python train.py --norm="layernorm" --norm_position="pre" --activation="gelu_tanh" --head_dim=48 --parallel_block=false --subsampling=1 --positions="rope" --pooling="mean" --init="xavier_uniform" --residual_init="zero_last" --muon_scale="spectral" --lr_schedule="cosine" --adamw_weight_decay_other_params=0.05
Rows from block 8 of a small sound classifier, named by matrix and row number. Rows with one number belong to one neuron. Each number is 500 + 25 x the weight over its row's rms, rounded and kept within 0 to 999. All counts start at 0. Numbers have three digits each.
After each neuron's rows are labels from the 100 clips, of 14976, where the neuron reaches its highest value: "responds to" is what is common among them. Only what is clearly more common there than usual is listed. The data: simulated modem signals in the audio band.
# fc1: MLP up (model.blocks.8.mlp.fc1.weight, 1024x256), inputs 128-255
# fc2: MLP down (model.blocks.8.mlp.fc2.weight, 256x1024, transposed), outputs 128-255

fc1.256:462486530461498540451480517515472489481553522522490509512499494472509491496492470503516515530448506496520535455482477503524547495536501529503496536447478504507566499514471486496488528515481466543522482525462494545486497516504479508502485467494494503499516454509506495520498514475497521518515533496430518524467470500499565476457494475499506496512472480524500496525504516509514487524482
fc2.256:514526504528498447531508496470522494518445526498528488462507489522487518502545513523454453486508481504499519506502510520478462514486475504462462495500545462520456483465505507494496483494523565490451475519525533495547486514507543475498494535504502461503518549528487505483509493516468500500517493529598502472563531488504453473511477527491524485490494523510499462460490501447519524506487
responds to: on-off keying; 200 baud

fc1.295:528510501465563500465504513526521550540528503505503478515490507510561487501540497505530545459491522473497506516482511470533545498499532520557515489479511506503507509528540480538505438470502511484510531518513523502522488468491461509512496475515479505498500503488534487506491510514476502557515488504528528498459529478488486492481493491499445471499514505540502442507522527512487507502504
fc2.295:494501516485477546486501587478502501509509464465505491496505485461474499512515494488513478457504522521517485521482521491514539514501492476470502498472479510523485480518466528469497495554467460513480492505466520486450489492522476534524489505522476516527529519495507492520545523484477506485520495467501526477514465473449531495539448490516549474475455530504515517497487518481488489516482
responds to: frequency hopping; FM speech

fc1.88:515529529503513474537493510459478495489589483503486494526495535500490476490524508501423522494477528523516498516511549509493527432460484545525547444525537482459483486495532442503539512496455525471537475487499496499512536504470507477486487508454433510543512481512505518488514524511505501520486465516506505502485502440492490530521525444481484501540497519467488482514521510531539533498506
fc2.88:518463492496487521439549504508463507532459536534492495498513485540497541495492479525538484486474476498519496506513469495524451510491506462481502468484477468516506542490465509452489513503518476536518528474485526497476571479512522506490522494483494525512511483496525552492504523498546446544522501479524487533545507499499512502501455525490503488471506544513483521447498457443504443489532
responds to: 800 baud; 400 baud

fc1.458:498484517514489525538544492477498474485533510484488462498497520496504513482510503510473481518482536488534537519518547470482493470457497548504474531515474497483504473525500482478517539486445463477483491465515483522503473461485511515513496490500521511477487498507494516492561511510460495496441504520497544514506485480493512512486552473439472518525493516472524468538500494499513416518482
fc2.458:476558497499495478450508481546488492482502519510540519524525526486509490535528467536521493479465514489522487475484465482573475507528495458462466486484529547502505467540515509518543500488501524490492510487499531482507537531526524477483519478528477527541521511545498466508493528477497498510517529532458476498452486487534492546469479482511514497451482461470479556462463477518479534475509
responds to: 800 baud; 64-QAM

fc1.412:489505540548490505510517527486515468446525485478528506486528488499473476489538481481438481524483485517535515514509529480487547506495500466483549510512473466485566510525471456495512521491484496491482502491495476501496502485521465470495528464516499535502472497496476446514502534529472524513519532494510486452516474514450526508529478495483513505564450551494529505553457480504491468449501
fc2.412:501490445508501513491509472501504510514470505516511523442492528495480490444462478507496502490515483540485518461475490510543454497477485499497495524500517479470515503504474496522522462490503504502522517475529528516466547463496518513519486493487461499473485485497518524496508471486531490505462515508532490549508532538523535463495465558526466522476481487497486561455531509490470506530524
responds to: 800 baud; burst; GMSK; strong noise

fc1.418:544502525561501477460501528497507478537475479507462498520515512505512477480455518514497513511519554497547500520478499475489528533513446499517511500518510481442488464475464518503515472495427482524528526500488538527486467522465508500524519504493506471464494470477509502456463479518495478573505488522536478510484485513499477511500512485466472490481501491493493477515489519528492525484508
fc2.418:491437529519501509488532515523476551462529513508551502494487519528516468509542495485494474558530505478481477522485512487498497531511554496488494491497515471549525492503508481518495444524523515539505495503494516504536537495485519495509444482480469487542465487512499492506507473485484516446468509465539535462502501514531513503473492460498501491528492470546501458465524473522518485477495
responds to: 800 baud; GMSK

fc1.477:525470493491493468482493478512539493490478478470507477502481514541496483509497512534507466503567509495495467505519519480520519558509490488483501504512486513466518525494481489479516492490515498519489554503496471488495490507517516512487473511472496533459467498526506547543498521477556497515492467507495531479497517457470515479524439518502497487541503512504486499501499533488474542515478
fc2.477:494520496471509514551489509468493495539470499500500503517526515482520540485511415515480518475505512515510544500513482483510526487507490491468485476510451459472445443489446498487470503527501478518492498512481475474457531501523506474511471514515479456487508498488495507490504514483461527505506470479520517503465505518500522485476457528495541489485507591456513505524502497474522506500556
responds to: frequency hopping; 50 baud

fc1.387:499451486485512512481515504475472503546504519506523519497573492501473482494527522471528500463494491499503487478531520442477501491529508534490521489544529558488497475495480518494519479508506538493495515506543515496511545509513586503474469507504506480516509493502515513489458498505479484470478478492516492474500488504500539529479488500540487529489481471418494473528542497507493484486477
fc2.387:493541499490509458500498502494479523498491497500459499546456493520496478530473499515495500529517513498481483492471477546470480511504506441520515487490465478503476529503513494518484514493474450529482518501455482505504520520504459519515503511498508488498510511486496482505509491500547540494535487474485527541488496526474461468489548490468524507485520460587503525485444523497518521523513
responds to: on-off keying; 400 baud

fc1.13:523533491533486476503482523467505479496494493510463530471540528471457486465504502493441454538525509540479514519514520526490535488496465534522525490525527492482529495496455487526551525497478508480529497521466530496500507484523437467480520496487490465530484501491498546495472524526429514546481512489530487491464474483475505526542564442487515495464474539506532437529512491521503522483481
fc2.13:497480510480488516489503501503515521504533527518514477517475460509541515545525522523522513513489491472508490489504500516476475500493505473471467537489466510498488537526528473475501479488545501514485505506500508530466521528506497523512444464499496514514500499493498471517491499489547519476510493544521508517533517489517517469461455538485434513471489471464505529481471518495524430519500
responds to: frequency hopping; 200 baud

fc1.526:559467518550528513468502475461520509505423500479524519498543459520524505523486502488480497440477486487521522491505484517485511518496480520512534555501494486482490506502537494523535507484499524500457496497528475508465543515516497516483484501498484492480494508482522485493496505521495502542500506506516488495486499504522528501534512488487503506527501574538500538484489499517512467508492
fc2.526:464526440494501507482535490518448502482543509483492462495486509504500500447472523533460518570510498469488470479467488484531473479507507479499442492523490544506536491519506519523478538463535528457552547490519514504509516485485503512510510488508488499511496496495482476535524505470502496479465480520484522507515497508518486491503508480534469515501486425487503498502530518467515539476518
responds to: 800 baud; frequency hopping

fc1.389:498429517510571513542525493482504530479520545517494473508482505471534529502472511507479514537460505466491448469495462453516490528475470472506501483517456494488516474497518490452508513511497511482521442524497555500514495538536520455518468545464489544488493456474515518518438482476504494506495484477536511482524499463490484494530467520512520480540542462521517510514493515527538519522479
fc2.389:522482483456513517516474522526514479496514509486498522519500471520492497481480507510520460450497509474522521509486506469489531470478524515482467487502493524502478440537491489482485532507489485493435545466536499507492473496492518487480523537541484506505523511490541510524517515497474548508497504503519493519493496499533476485505502499494472512491464547528494540518515545479504523525488
responds to: GMSK; 100 baud

fc1.211:472467502529496548552448480461491473500501492499521472481526532526513509484491535509519495521533529499510529476475510485538463490502473494527492519490478482481498519519506519519516528522506510506495466481510462459520487492516483515478492495501494521493497521506499517486496544503448506483521488483517513486544526518478556448557484481458493553519490548555524476498486482462488476492460
fc2.211:483518464517542514486531483535485551501536511456505488425525494500523498516507458509453488441474511452484482510522494536509487476493517471506457517499535510491511489519517512495516524471498492470513505480549553492489458533451470497509513498528466518501509512519494475480503483492542483493512505521441485514478510512513488491504463505509529472497503510473472538510485504492507469545518
responds to: 800 baud; GMSK

fc1.184:509470536506516550480498519464481560515496497524504508476486483491492501466512526540494508508470523522499492505514520532531547490475530498542495525495524542474492498520476466479583513503495530485382488544473523487532492519457468480506457512509455495524488478496503506511514551478503535514491523510498523498492520524475522523497496498473504485521493482499489469498512502505526544472507
fc2.184:489507512517488494488518532514529500509475530478508506517499516465510501526517444490499487549511445490509534506485522466481502510540442492480482467521481461498479503483506529510439478483507524494588492489502463491455475492549508504520520479512532486480521493519506515471499480542456510490513457480519484526534512487512512486475489455510519499529537528501514499493480497491474487502500
responds to: on-off keying; 400 baud; 200 baud

fc1.670:508521500461468465495486525536533463468514512512489489524478433487514476484499511528502501509511503522542509499458466519480515522540452557529472498516467503521498487508480513461510517499502500545475516532471538530462506454489512515494488514463467525481462496492508487500488492499505487516502539561492481486475457498483491495482438507527534494480505475527507487516480536509484478531562
fc2.670:510491498494511484464478535502477480541482488485508523448543547541483532509510501467479470506467487495497514500484533462517452483465518517497495505492519476486517496469465467530480501491488488505454481516519438514481512499512535511468482523526513480512505526524519509502505471482455432477496501509544509524557495481495534507522518537534432521503466503504496481465519446482485556469493
responds to: on-off keying

fc1.280:468494466507523522504504518529478539489488521465488522485475476457486491539513458498494527461526496489497513506529500506501539516510464461494482483496473453504512496510589521489485508477519481533536519521486489506530488530541473523522496531507470489502511475495495488524470490480460500504515495485463498492505466538496492507485463485445510491527505486544523531509520515492513604489513
fc2.280:556481436494460500458511507466513494482471502479454505470501519492499520471499486460531483524476542487485483541507500479500510530457549520479424485501495493510501479517496462498467501555514504506515492466531525495423533501507489471512501531497522512507510469458541512497514460496519484488476522512485515514478506484500491468520460536536503454553502553525512506476470496483506545530481
responds to: frequency hopping

fc1.760:517530500529474473504481421471514517486499505495500507486517466480519489488482544465502558488528492522502480440525503506503528514497478545548468542490493515507515493483457487542512513496497524535509505517538548519492504488494546470503539456496462481503508495504516498501501572551498509544487470511489518511491491500477501497475489529498493541492484485494483548491515499513492469480489
fc2.760:524494497494504520510512527457498540497441503543518524491490477528494496474461468485475461437465480528514539510477482552488471479518517480522521496466532498496503466488597497515518491474524487482543498500515516477515503500514474502479500493489530507484494488449517497489498468437514489502512504519506518469485538452534516490565525476509501530511522471544513507542481475480534492501513
responds to: frequency hopping; 50 baud

fc1.735:544496543537495491509506489468504512514491495500508525493517525509499454542483469519543483476504479477478554531504483443492531487502493465506481505495542491469446490466531479500507547532521518500541532501505503499454505507505523518450488492509493474506493507455473443494500468511500504521510507488529509502514532474487440497466447509534499519533499488510514518494516489502479512524434
fc2.735:491527462500504514499449478522475514501499520495513513515498507508508497526471506474468540520488493511492464472490509491510446530477489553480516461519476477576521533495477523532496467488478471509538500509498490476498513463498537463546484503483470491486461487479500515493525481483502474506483491509481504472468481501509574510469539478495516487502524480511534551461467428501531494476525
responds to: frequency hopping; 50 baud

fc1.726:497452502461500476463505521464509512479487503490515536456508480472513528487500494468477527475490528485491517490495509492486529480515503558482506501513529507498536522455494519515472508509527523514521444525452525477498523498515499536510491570447511528469498457490527521479498487451545487475441535443521519504490522534530489532496499553508518490487523465479483528500480478540526455483501
fc2.726:533543487506469480490558450499488511492482484503471502526482499529496463527479542528519509501534497513454475509508498487473488509469514490503548471510477501551499497464526491493492517469467486500528526479573488531509456488500535514485494439522538488505513515509457481503474483539480488529568452499488487494511504481464452479482547522524479520519481512525478497506490529465495501549482
responds to: on-off keying

fc1.285:501514548440498446522531536485545502507525520492510509502507438486498529534515534516495506503507454476494481487473514494511520474521530486526505505532537538493493537494527487483505466480495503516470462469488509493516497513493514532487520502458439491552506489499496507523462517485504467512511460494519483484532540500514544519555535504466538499492533475492476527542487476475555472496473
fc2.285:518493477508526528462516551519455519500476517567496530492483525462519491508448533502493501487492501493475482523530505474527498475501467544516515506511504513496487479519553517484538530499515478524506474535463487516480505494516471482494549477475485547483510494494538517537509485500534481471485496481453497538478528528466527497497488513500514523531467482467533501483466513479443520493489
responds to: frequency hopping; 100 baud; carrier: 3.5 to 4.5 kHz

fc1.752:486443516466522451487507481483507462491476509484504465479502514505468521509511503452468511458470484488475477493500510478475497495482453462506501492484516500482502501506471515493515482494472488518516496483515556507550509500484486506485531536489493509523496505544526514523503499513528533505515522553468504475503534495549493518457486507508502484515497463498509480502553515485497436497479
fc2.752:522553490508499516506505480524493531536519487511498531525475499489510487473494527547540514523526502504466518513492489516493482517514559531469507512521483525501468509484516470523464513471542521518504515524502486501470491500500499506519494431513508515480499481490478490423508490507492449512503468474524503518484492519455483524517524518499467555465495491499512497505471499519513520518512
responds to: on-off keying; 400 baud

fc1.498:519503476530490482522468514493496456510469475455504469503490532532518507542477548435484526473523539492538501492482503522460532549497539486504489495451495481495515511474499523505513508494499494510501481539460500486546492551503490508476480511521515507535532452486497495498514506492551477526532539536503528458517502479491462457507503502485509479490498502544475472522533451498495516430481
fc2.498:520494525494476497484526471525549498498514512539506513482517517469528494464510485505513475491519518505517519483494506517523471485469490525521509506529519512506492459493487523492525546466507464487433498518508483516504470486491481505507545469474529486504452508496483515418501507487522495529476538506470534512493533553490483497567507463511513512499460468536529506521493471496510527505473
responds to: 800 baud; GMSK